Weights of a small image autoencoder.
Data: trained on rendered roads seen from a driver's seat, with toy cars, trees and houses, 145000 training examples, 16.5 epochs.
Rows from block 1 of the decoder of a small image autoencoder, named by matrix and row number. Each number is 200 + 20 x the weight over its row's rms, rounded and kept within 0 to 999. All counts start at 0. After the name is the row's rms in percent of the matrix's.
After each channel's rows are labels from the 100 images, of 14976, where the channel reaches its highest value: "strongest on" is what is common among them; "peak on" is the class under the peak. Only what is clearly more common there than usual is listed. The data: rendered roads seen from a driver's seat, with toy cars, trees and houses.
# conv: 3x3 conv (decoder.mid.1.conv.weight, 192x192x3x3, each kernel summed), inputs 48-95

conv.190,106,209,171,166,162,182,198,182,201,239,214,180,190,212,216,225,182,213,180,214,213,217,181,174,216,221,226,193,219,220,221,156,194,186,213,240,178,219,222,219,221,180,194,221,195,198,216,190,194
strongest on: tree
peak on: sky

conv.97,089,237,202,188,209,162,217,224,200,234,253,212,203,194,177,209,192,173,205,206,222,175,195,186,206,185,226,197,230,186,198,194,208,169,208,251,220,193,177,142,214,204,230,201,182,206,213,193,201
strongest on: tree
peak on: tree

conv.15,078,209,239,185,206,198,200,202,191,215,203,196,148,201,181,162,198,207,199,239,223,188,194,198,235,218,202,189,200,149,214,199,192,202,166,210,209,197,228,236,196,188,211,212,268,212,197,186,227
strongest on: tree
peak on: tree

conv.92,084,205,181,202,199,172,184,202,208,183,221,204,210,205,207,232,181,220,200,207,181,191,187,207,213,211,210,183,191,195,164,197,206,211,154,205,203,217,219,200,211,173,211,205,231,199,184,194,215
strongest on: snowy verge
peak on: sky

conv.9,089,205,168,179,187,192,200,200,209,203,206,190,171,192,236,180,136,235,173,209,142,198,174,189,210,212,199,175,226,157,241,254,175,181,206,200,242,216,184,194,211,200,199,171,179,210,201,199,220
strongest on: bends left; tree
peak on: sky

conv.142,120,190,169,218,203,175,214,201,195,204,197,205,214,184,221,212,178,189,232,222,165,208,209,201,213,161,201,188,184,212,183,207,225,198,218,182,212,228,177,186,189,199,202,183,205,245,182,183,167
strongest on: solid white line
peak on: road

conv.95,085,212,142,197,177,197,225,203,193,236,202,225,228,200,138,238,199,187,233,192,233,209,188,201,207,220,222,177,190,181,213,205,181,185,223,190,193,214,200,167,199,158,230,212,202,213,191,193,192
strongest on: snowy verge
peak on: sky

conv.144,110,182,199,187,181,190,194,226,223,206,188,230,196,196,225,169,211,245,166,195,196,182,211,206,203,203,178,203,214,210,205,232,202,183,192,196,180,190,159,192,157,233,150,174,186,181,197,182,166
strongest on: truck
peak on: truck

conv.83,077,222,238,182,211,210,206,234,200,221,183,194,193,190,245,178,238,196,184,213,196,190,202,214,194,208,174,223,185,198,194,181,171,196,163,261,220,210,187,165,195,208,225,197,212,211,186,188,192
strongest on: snowy verge
peak on: verge

conv.29,087,187,201,237,186,213,183,169,183,152,198,197,223,186,214,221,204,215,182,210,223,231,198,216,188,192,192,208,197,199,191,201,186,230,217,208,195,207,204,180,201,204,167,193,168,235,217,194,211
strongest on: solid white line
peak on: marking

conv.125,142,189,207,209,204,216,251,186,175,217,176,188,251,194,202,197,202,178,195,217,208,195,179,208,173,217,197,187,201,186,195,183,211,182,169,236,174,226,235,258,208,193,177,218,183,222,152,204,203
strongest on: double yellow line
peak on: road

conv.51,123,202,206,228,200,226,203,158,170,172,153,210,245,183,188,162,194,220,198,230,206,225,181,180,171,197,191,182,171,176,215,195,196,187,248,186,200,235,198,265,191,195,209,216,193,189,187,189,207
strongest on: double yellow line
peak on: road

conv.139,069,200,208,212,189,197,195,178,226,247,211,178,229,193,227,232,181,186,175,199,160,246,205,206,212,197,185,200,196,227,179,230,182,199,212,194,220,206,189,201,206,201,202,220,177,185,193,199,182
strongest on: snowy verge
peak on: verge

conv.130,094,214,233,168,187,213,205,215,176,220,213,213,208,220,157,214,188,210,226,166,221,209,204,191,240,208,222,234,182,201,197,180,213,231,243,213,190,189,208,175,213,191,204,222,149,174,167,215,196
strongest on: pine
peak on: pine

conv.30,085,212,199,261,203,227,175,174,206,233,177,171,170,211,221,182,207,205,186,177,208,220,214,191,201,225,193,194,210,193,197,199,182,239,196,191,225,209,213,179,158,224,183,160,187,190,240,213,214
strongest on: dashed white line
peak on: road

conv.84,094,190,209,197,212,175,209,167,179,179,189,201,219,171,212,171,203,175,179,196,192,218,214,186,201,203,207,201,199,211,187,190,196,178,177,204,217,168,179,196,185,201,179,263,204,185,204,187,207
strongest on: tree
peak on: sky

conv.31,085,209,190,208,203,211,184,226,225,183,188,191,173,171,178,189,191,172,204,231,192,181,208,235,209,185,202,202,189,238,172,200,202,188,245,177,214,190,202,153,191,200,218,189,224,180,198,213,218
strongest on: solid white line
peak on: road

conv.74,137,191,173,198,215,229,202,177,210,154,182,204,205,201,244,164,199,178,177,267,160,217,162,203,204,224,213,212,194,211,176,202,196,135,211,215,195,191,231,217,217,182,200,207,205,206,185,198,197
strongest on: solid white line
peak on: road

conv.178,119,155,183,253,211,211,183,183,178,208,181,194,193,228,218,154,195,250,164,169,190,209,192,217,210,240,160,199,188,184,194,196,213,202,234,185,190,211,185,201,183,185,212,199,213,216,196,169,165
strongest on: dashed white line
peak on: marking

conv.79,099,224,167,200,157,221,180,192,187,190,201,209,185,199,170,242,182,205,199,180,202,220,176,183,188,196,216,204,206,198,194,217,227,196,169,229,205,182,215,170,198,184,177,233,148,201,211,185,204
strongest on: pine
peak on: pine

conv.123,085,215,141,227,176,211,214,203,194,205,191,214,234,225,221,186,184,217,211,232,201,194,217,212,201,196,196,199,178,223,195,207,194,185,267,174,214,198,178,221,215,193,251,217,213,213,189,210,198
strongest on: pine
peak on: pine

conv.160,105,195,193,183,237,210,159,172,177,201,204,209,177,219,172,198,190,197,247,193,216,213,183,189,223,215,208,208,181,187,172,196,240,227,205,217,178,149,187,203,200,208,188,198,216,197,204,193,198
strongest on: dusk
peak on: verge

conv.82,114,209,226,215,200,184,193,198,206,180,212,211,190,205,211,188,171,206,200,224,184,203,200,218,192,189,180,204,176,221,184,209,163,190,134,224,219,214,193,187,189,199,197,213,199,206,189,219,187
strongest on: pine
peak on: sky

conv.28,111,198,182,204,212,187,180,176,199,193,180,188,230,191,237,158,184,232,208,216,192,179,205,202,206,205,195,198,220,199,230,204,204,186,223,195,200,199,241,234,181,203,211,218,216,172,213,221,226
strongest on: lamp
peak on: lamp

conv.182,154,163,191,204,223,204,204,245,232,170,178,203,161,197,217,171,196,166,170,211,195,211,189,210,231,187,195,214,207,184,177,194,210,214,211,213,191,155,200,183,196,202,195,181,198,173,207,216,200
strongest on: double yellow line
peak on: road

conv.121,107,216,166,209,201,197,168,176,200,213,212,166,217,213,245,216,204,187,212,209,168,232,208,198,213,198,194,184,223,173,230,224,195,186,209,206,202,223,195,225,220,208,220,202,179,184,195,222,219
strongest on: snowy verge
peak on: tree

conv.134,117,202,172,219,194,192,213,211,216,207,193,225,221,195,183,197,168,199,224,194,200,224,190,200,216,169,205,196,193,186,200,166,181,193,231,198,229,211,206,177,205,196,235,226,205,210,182,196,219
strongest on: double yellow line
peak on: road

conv.21,077,195,217,159,205,214,199,194,183,181,187,193,168,177,167,206,168,217,214,178,208,230,163,208,195,216,195,191,204,186,225,182,197,253,217,184,237,190,217,197,182,192,201,182,172,191,201,188,184
strongest on: dusk
peak on: road

conv.145,069,186,200,196,201,207,184,222,221,200,193,190,226,222,230,174,203,217,216,181,221,234,167,201,212,190,198,215,178,175,242,186,185,210,173,163,184,197,221,181,165,188,186,184,202,180,214,168,155
strongest on: snowy verge
peak on: verge

conv.80,093,169,161,197,235,229,216,203,216,170,216,197,163,194,185,201,164,182,187,203,178,172,187,197,205,184,195,203,185,213,194,186,213,221,238,191,222,195,203,203,205,207,191,177,184,197,231,213,209
strongest on: truck
peak on: road

conv.55,064,189,218,189,197,192,217,231,202,185,202,216,197,200,204,177,184,202,210,186,165,208,207,202,200,167,224,196,211,164,200,200,238,198,222,228,204,173,191,208,191,231,169,192,207,185,223,231,211
strongest on: snowy verge
peak on: sky

conv.173,102,191,190,170,172,207,194,238,197,203,192,212,185,198,209,196,198,195,206,171,165,189,191,206,227,183,202,192,182,191,202,185,183,196,204,185,239,204,196,170,192,203,210,204,188,219,188,193,194
strongest on: solid white line
peak on: road

conv.27,075,197,226,164,194,237,193,171,204,215,194,237,181,199,194,150,198,216,195,221,194,178,211,217,215,218,190,198,205,196,218,216,156,237,187,216,228,201,194,230,225,191,182,198,214,183,195,204,205
strongest on: tree
peak on: tree

conv.174,134,211,233,254,170,228,202,211,237,213,187,230,231,191,216,181,217,186,197,197,225,201,186,213,197,200,166,217,197,178,193,201,177,184,234,203,211,210,219,252,178,182,140,185,187,213,203,210,195
strongest on: crossing stripes
peak on: road

conv.14,095,183,202,184,220,228,205,199,216,146,210,199,200,188,166,188,193,237,195,249,236,226,213,192,211,188,186,204,171,193,184,196,209,210,217,226,218,195,188,171,175,186,190,239,218,218,240,217,198
strongest on: solid white line
peak on: road

conv.111,177,229,205,199,187,182,215,242,227,212,194,221,226,190,194,170,201,193,170,195,202,213,194,211,194,209,160,231,201,195,220,199,185,205,198,195,217,221,203,228,148,175,158,156,181,220,193,181,151
strongest on: double yellow line
peak on: road

conv.147,125,182,223,199,189,235,190,210,222,175,222,174,198,204,232,216,141,223,188,178,174,173,166,200,208,184,207,205,211,200,252,196,171,227,186,204,186,198,200,216,214,193,189,116,200,183,181,182,163
strongest on: tree
peak on: sky

conv.191,080,210,212,181,163,199,204,185,201,248,212,189,193,213,185,199,204,179,215,183,222,222,217,210,181,227,204,234,231,217,179,187,184,226,197,178,176,208,168,177,173,215,206,124,171,179,191,192,143
strongest on: snowy verge
peak on: verge

conv.151,146,204,174,207,205,170,203,217,231,155,113,218,199,176,222,168,181,193,162,187,190,190,208,201,190,183,191,211,206,186,175,238,204,211,200,208,196,219,194,205,204,222,191,180,178,188,189,217,209
strongest on: double yellow line
peak on: road

conv.132,072,172,265,205,192,196,198,205,221,177,196,189,230,191,192,179,208,198,185,210,200,219,197,188,213,213,190,217,191,198,217,225,188,145,181,205,216,224,196,221,205,199,177,175,232,217,212,196,234
strongest on: snowy verge
peak on: sky

conv.104,094,209,198,210,174,190,217,167,202,200,176,229,199,185,238,174,186,213,188,198,202,200,204,206,189,218,184,210,213,204,219,174,187,202,234,197,197,193,211,206,162,204,186,202,192,198,179,172,151
strongest on: double yellow line
peak on: road

conv.6,074,182,232,135,184,204,204,207,193,196,187,201,190,196,192,189,182,208,186,180,210,186,184,173,202,245,192,202,227,219,216,213,200,204,225,220,190,226,210,225,174,186,205,165,206,237,237,170,198
strongest on: dusk
peak on: road

conv.72,116,240,201,175,191,197,209,255,219,230,218,186,186,224,223,190,208,224,183,170,201,208,169,172,193,152,175,195,233,190,228,206,205,196,201,230,171,190,218,162,215,194,201,177,188,196,208,180,199
strongest on: tree
peak on: sky

conv.110,084,181,194,212,199,217,218,217,214,196,228,171,166,188,165,203,197,184,220,222,127,198,209,187,196,201,164,177,195,209,186,215,215,222,185,211,191,193,181,213,229,203,200,207,230,216,173,219,217
strongest on: tree
peak on: sky

conv.99,168,181,194,209,186,216,206,249,230,168,174,205,204,174,173,181,187,193,176,223,164,181,192,192,194,206,211,207,204,176,197,205,216,190,209,217,217,181,187,225,196,211,161,211,192,177,216,219,187
strongest on: double yellow line
peak on: road